{
  "encoder_arch": "mobilenet_v2",
  "encoder_kernel_size": 3,
  "encoder_stem": "deep",
  "encoder_widths": [32, 64, 128],
  "decoder_blocks_per_level": 1,
  "optimizer": "adamw",
  "lr": 0.0029,
  "beta1": 0.85,
  "beta2": 0.98,
  "gradient_centralization": true,
  "l1_shrink": 0.03,
  "steps": 7800,
  "batch_size": 384,
  "weight_decay": 0.1
}
Rows from block 8 of the encoder, named by matrix and row number. Rows with one number belong to one channel. Each number is 128 + 32 x the weight over the matrix's rms, rounded and kept within 0 to 255. All counts start at 0. Numbers have three digits each.
# convs0: expand pointwise conv (encoder.blocks.8.convs.0.weight, 256x64x1x1), inputs 0-63
# convs1: depthwise 3x3 conv (encoder.blocks.8.convs.1.weight, 256x1x3x3), a 3x3 kernel
# convs2: project pointwise conv (encoder.blocks.8.convs.2.weight, 64x256x1x1, transposed), outputs 0-63
convs0.152:128129132125128219128129129128169015183127139135129132128128090130128127135126133128128106129128128000129122128129199128127129147128120127131140119127132129127127132128136117128124023129039126
convs1.152:161111078125164153105081126
convs2.152:163168085129107159124124131127126128138133127129133161131129138128135132132186119119120143142132115130126125105136124096128129128093123091199126127130125163127128069132128130124091132130127132
convs0.153:128123107120131128132089151128123127137122109000112122164255128128128087139118166133112091122111128140138124113107134102129129162124138116116147152128132129137127134125012105133129141201129128
convs1.153:142136084096119166155120059
convs2.153:128123174166122108118101109129127127057137130097128134121121129128130137123105128128128186133127129122132174197128124128130115129126131172063134128125127050123157151118128113129132124128123151
convs0.154:122215127127128127128113133125128128126145255127143099137128045125128147132080116128127115113129127107084131127131130127130131088128128128142134152129129130129127128128255130102065132125191057
convs1.154:153142173089114096099073112
convs2.154:128133130151126079126141093127131255128129129099133129128132056127100153168131114127152128146128128173128135139127106164127130080164107128124114176127129126127127132114140086173166145134128195
convs0.155:128128124125125127128127155119081128130126107073130143184198128155124053144120128121128122125117147193128128128130138128134099238126198128128143127123130128128151130137024130127128127175124128
convs1.155:093165137150078121077162140
convs2.155:092109129106146128131130119128133128134125128104128131122120120127124128124055129128127129142128165127129132161128143152128131128120137185132129128118131131125126129131105070128137097128127140
convs0.156:138070148062106128126165102138129128128203133129110133128130134147121116114128114128142171119053133127105135157127132126128111049128100139128122128119127128189158148123112128128154132128164130
convs1.156:134149060098116156132077131
convs2.156:132255128128132119137130128133167125100156060111137126126127135129127129118129129120129114127123090139111128128146116128143111128127127130129126166126137127128126139250127128128127129128182128
convs0.157:121131129127136132113126129128090151131130129126123120144167123130139098156108125128128139132121128199126148186130130128128083123105123128129117191128131144133055127128130151102123242129255128
convs1.157:086158158075135158085124149
convs2.157:178128123145099164128127142128154122104133133128140217128128144129146086173133127098068058140137072124124126124142255110127108146134128099121161126131126110124195128140099131096123148159127135
convs0.158:131129125000116112130152136127126144149098127128129151129128128100123161130121145123137127044121123109130144124127133131127136142127152071156097147119142105127129198165129139131125029126126127
convs1.158:121098098161091075158164108
convs2.158:139117173136000130124126128128135128092126127107134231128128128129211126129152129128111128128149129133124130130112136123128154128140103128165126121134129128123186223128128133122123177174129119
convs0.159:138128131122123126130220141128114081133130129130129140126132213235128044128045129128106133136116128128142144124141251130128068122128074128125128126128146128125133129136128127119125118127166130
convs1.159:120146117146053139128174122
convs2.159:129082151111138073128161128130127137055121128125155157128150124129153008112129128169116073119128134128126127147157130130129120127219177128127128128131212127129126128129131129078132159139000000
convs0.160:132125134116113126126160121137146125128145126158116129124126133138119118074133186128129220124077132124127131179108128128082116127116039146099123116137135128127103128119133133150122130135173190
convs1.160:108123140043149160090142140
convs2.160:124146141128149104128091167104132133120201125127139053114231173022146117129139120127144091085175025129086125120188096148109129128135128124126121133128202128115000135141157142132149069131158127
convs0.161:128128127129126228129138114170132123160145132129111129125128128135131108000125122149116128156128137125179128127130129128086124094132126127145144118126079128127128113095078108130105126124125128
convs1.161:138088119166137129047146119
convs2.161:125128099093161131125204170128129097159132128128125128133128123113128049128136129131112122131170067129130162124134145128130126137132083105175127133113125141129126119236127135129060128130137128
convs0.162:130128083074128135154127147129151121136125152118127122126128127130128128128128132128128128126112087000070128129129146126055247122121143046128127130128148128128137129129223148135102095135125137
convs1.162:111140082142099168130151062
convs2.162:105142110099134129076133123159128128150128050129135112010114091129140128100140140119149098130123199123137148098010129128128150131121132149159122132093110131110103095142134128147122124128126149
convs0.163:116128119000130128107138127145128124127129134121132128102105135139130127127144103105162145140130124114128128255129148170098132099119130132172070128128133158128125112128136133125132128099128153
convs1.163:100147151077135146145060079
convs2.163:125133137113133121044135128134159129128121129126128118128129128136124131128126126127130130129121129143097132129135128164133125127128128128117124175106057107132125126128116100189128116128171128
convs0.164:121115129123132130119148146141127134166124076120128008153128128130128126140109132128130133136112129133133130129128145142109138129123129128081127181099131175147128099117126114128033250142149108
convs1.164:151147170105088150086074130
convs2.164:128132135134102142144124133127132126124130128126117152135124146130131128134128098128109146163135128128128094124130128111125131134139085125128128114160115123127136141128129129094129159126085128
convs0.165:152129135126130127128114068130127126128178124128117132067074127127120128119128128128132127170125126129207128133128133140110140041131129128172133143128110140125098142124128126126129215120124102
convs1.165:083126150070150168132149104
convs2.165:128130117116128117115121142128123145157129107161128119126126126133128127126129128114139101102124113125086109126133127128128126129105138126100131124071083137127067128202143129130121127127140137
convs0.166:128128108128132128128070126128130128106130127104128136128128081155175129128137143124132115127128142128141125045127128040128252156255161066163138128128143128113127127128115116128131129128122124
convs1.166:143086174103164080116094130
convs2.166:126128130129183102129145111147142130113127132054119126128127076129128133126124128131151128127126128145102123152135128168135126096128123148117126185128127075129131143128128097137128132127128127
convs0.167:129128128128129129126140123137129126216126128128120124122128147101130128120132128159128165129135123118142174130255128140126132128128161114123123128052128121119245128126128128127127126116092128
convs1.167:156153131125139124068078080
convs2.167:128116127119096126129185109126126128128121130132128133128123131127128126114130127128126121098125129136101115139130112128193150131112152128142099125128161129127128119111123119125177000129122120
convs0.168:133104129100165236147132128130107128145128120111106128129128128127200129063133129131127128113109112147130134163130124129111128128126147144127126163128125127136126127000073133123127128150129127
convs1.168:090125172111086148144099099
convs2.168:158149133127130139163102126120131154126128113168129126144142124129127129129202128126128133118128126114108129053134129075128128144114164051154171119125127169128128128163128137099000154129112093
convs0.169:135128080129134131128120180128132123130130130126117128172185113128078128128128127137126066128072128109138068118092128126128142131132164095110126127128166103129183128176129113255128080165124130
convs1.169:177118098122120168113129071
convs2.169:171128077117134130118143127170050117158125129169131130126110128138128131091153121126115129133121138098128091128128128059133128128134144106143183057128127182129121128125126129095131127135115146
convs0.170:151128130178131128128216136135132130129128094130125118130128129128103140119145127127130126128102129128132187126128097128137137131127147126000119124119093005117126191125128130141102128131222127
convs1.170:097131156072130160091132139
convs2.170:112146157205144098108135126131149244126128034112135109128117128021122132127106130127131049122183112144045210152207134190126113084131118140092111160128186106128098065168128063164138128120128050
convs0.171:128127154133181064127128133128040166128127128000131130127128077130130128123129123124130132186128130153134136127133123128128132129128140104100126127125134104129166251132139078132124122124129119
convs1.171:112142130151163079156078099
convs2.171:130120126134086132129101128114121127126129070135155132129129125164132131144104137131091135147129127112200125129059179128110135132122000126176134117136094128139203125133149116069107125137058145
convs0.172:186118128102128106153131145131106140134122132130125128126136129128124105132128000114148128135127134128128125132126157130129127093119176129129082128110171142136179126143171123145166130128128142
convs1.172:101133133108096114165176080
convs2.172:129128176127103128124126125129127088126028086097127120135126162123129081127132131151130144128120128128128128117126129128123246128126129128139126224127129128115125109149106131130131128128198115
convs0.173:128128110112100132128120118127204129131130160127128190122089122131134122099129137127157132035127194116128121129100131083128195128210140101128127121129128128130131043129128128243128111123120128
convs1.173:077150082093139157110085152
convs2.173:137097127127127149128127128114123116073132128129119209131128127101125055127128129135042102127147112114128144128146132128103080131127132115127129128110133108074190127128087135103131066128092080
convs0.174:122151138145134125128139110123116128094128120129168099128105130167130128128128125111128127127128131199130155135126048128129128117132033130128125137135102128113128119128127123119152130061246147
convs1.174:112128097114126116083136183
convs2.174:128125100116136127130126125115127128122170128127107127128120128129133137148124127142088126133130141131127140129138127128112114128142125104128130132128127125021128104130148123128140147126255120
convs0.175:000123085048117133126128128168147141128136144096128128128126126122122129124131129128130137131133128138133122133120123129036129131113122128130136124128126154121126128247122128127148129128121147
convs1.175:097116136057130157092139143
convs2.175:129128127083128088043130128129130144232128131126128104129128112127110133112128125122128103129126111129128127131111136155129128105128144178126128137047084128128118103125110126216134128128174128
convs0.176:097133127177141131102111102131128148122126134128127115152144122129130110131122000130121137129255127128136127129137128128149128070171128148114151128121138127129074123128129127123128224114130128
convs1.176:141086148084168091158090142
convs2.176:136128088100143174128089138127084115132162200155179042125136126122099127125170127045111164128116130118137121075130128032110112172094163081122133055158126161128127108083129197000117125127106148
convs0.177:132142092123128151132116165128170060131123129127128128184128120062104141190063156129121129117127148000130129126160128104127127127112174113130128127126104127126131147126135123133126125140075127
convs1.177:150141128139157139077057095
convs2.177:146128128127127225135128131103153125126163132126130134081128129130157128126150170127117215111122131128127076114126060102129155132128124126143125000131137141143147152128138168088108126126128132
convs0.178:125128128000122129128130128142131123194142142125112144128128171156112121126143105127165131128090148127128121164125206127111125134117126134146117128124127143117129128128128150135133128131128128
convs1.178:148071121149142084062124137
convs2.178:052133149152126128179130135147129122110147124125140129128126172062128125125124130116131121127128111140135144128124124129146127128128133125122123138129159122024131125134132128128095128128144139
convs0.179:128141144128130127142117129129128113128129129127127146123074045178094136111000128134121121130126153120123130104129140103110129087124117125142140128125127148125148125128149128129126111133255048
convs1.179:130187132109089112111097111
convs2.179:128128131129137126137148128129163169128137147129000159025063080128178131118128104161131130147073124127022131124129113128131159134136097127128130139060106133105127179126129110129130128091135171
convs0.180:124143129129081125128157128131128139143128135059129129128126134128116133124129129128255133037157128130136130185126126138119124127127134121147121128000126113128208122130125137190112141109128127
convs1.180:155160131140124089116078071
convs2.180:140124125122145119126079131145128132127139119129102124131093123129120105128128129140132128129149130128128129130123132123150128127131127128112120085135151122131123128138121128019157138112120137
convs0.181:128128128139128128149112140125040130255126128101146129128128134140101120131085129115128129128132128131121204129255128127131108128120135128132132128112129129128224129130138134114153129126131129
convs1.181:160148113085079134158151093
convs2.181:128097128124130087100141128128138129126129129058118135129134137129128128128096124147124120130129128143126203175127131255129130121127128140040114198128139000128130146125128092158128129126124113
convs0.182:170128121128140123142253128181128131128127131123127083137128162119097138123134136139130121128112127136128128115121115129128133128128129128055098133087114047109119129128132122159085124152208125
convs1.182:105125157078106167100107140
convs2.182:124141162148128123104130123134145171111127125116144131122111135092128134128055127122128120128124131188095167225128128185135128055129132171066093136128129080129135128143128000135159119102146122
convs0.183:128129144130128134128129130129129120227143076105130127202142129108111145132127124128131124128144128096210112121120123128128128163111093130147096127140191122139037131128145050129132128118166109
convs1.183:153099129143195103117131141
convs2.183:128127128126096114095106131126069128129128130041217086129141212117127127125131000100135128097122128128133099125128128128114183130096210128128127108128103128030000136134138135128142131153128196
convs0.184:111105147127133129115072122102130124136128130015129162127142119145160131128144117127128128169143148125131130129128161128128121127144127119111128125134124122245225185128102149109131134128126093
convs1.184:170113115172117118105103108
convs2.184:126077073128112128128110128117133156126125128206135128129130129135127130121129245119128078167136129134110131128125129135135074127110127135104127135130000132135147136128111107133127134152126110
convs0.185:127127127130128126128055126128166173095121127122128125130141128130140129129146169130135106128128132126128111020086128086130236131255132070136129128128128128128128127128072114128125133129120127
convs1.185:091072157139165105120086158
convs2.185:116129163128132117133128130149131143120133091085122132130131077122138127129118122148128128232149114132127140198128116158121128119089128144104126147135136108128129133128171111128127128128119119
convs0.186:181128130102122130110148133149133108147129098150036137114138138131126125126178128128137145005128132099220091132128128129128126133075112143127091126123130131129128115092133154136142128129144128
convs1.186:139036128134126164097139123
convs2.186:125128127051128127119132178128128129128117141133130138134127116108117123122130101140129104129125127133093197119207226128129101134128128103129131196114129130102100054128096128135027120101129111
convs0.187:128131129129128131135151099130123122154129063139069116128153125132159116120142127128127128129125112134132127128144120133129128130128127134128076128133128083128141131000108127109125126128079128
convs1.187:125155153083071078144128130
convs2.187:124128127128128128130123187126128134134130093128129133128132129128128121136126121094127106081133126055099128051154127093118122177123123050166203113128132129128131130134128127115016169130124125
convs0.188:107128148128128110112128125103088129128159133128156128140121035154126141128148107074163105128134143128032089134117128141161122127127085169130128128129143128155188147129128129128123110128125123
convs1.188:140156145114104121139145038
convs2.188:070108193128082122127128158129129134126129128128145118169132127123135135125131113112148125109142127143100155109133163129129157131121114124135116132000055129046093110130076131140129127157131107
convs0.189:127128125128124128128140141114129063130131124255135128124122131127096127144128139123136108106111132100127127129134129129177135138121128147088102131147128087127089121128143128131143121117150128
convs1.189:095105132083174126105147112
convs2.189:128127128121128110154128127128146129128220127202130135141132081140127134129128132127129128122135103127052120132130129128128057126128129129130128132174124128255131129127128082128128129131127125
convs0.190:152126128133151120128132157151127183112120142131128065153170128095122128129140199151129128097128126136131111124107083056130139137128146128061104143120119112123112180128124121171107160159255081
convs1.190:121087119149055154136070143
convs2.190:110129132163131099124132082131255131130119108100110125127126127127120130126023135170146167136128128130176134217032127194130159060137126227092101157199131082133155130119122089146133072086129123
convs0.191:134129192139128130141137110128131126130130129128126127119125141056127129119131160131127152126134125128158153133149121129126128032126128123019000128080095033125138129127128118114122125128119127
convs1.191:153113096111099158078119161
convs2.191:069121162125127121120129124128129152128116127123129091128128114126109127128105128128128141124128136171066140137128130135105116103129128128130074128128127129160127117114130060148128116127098128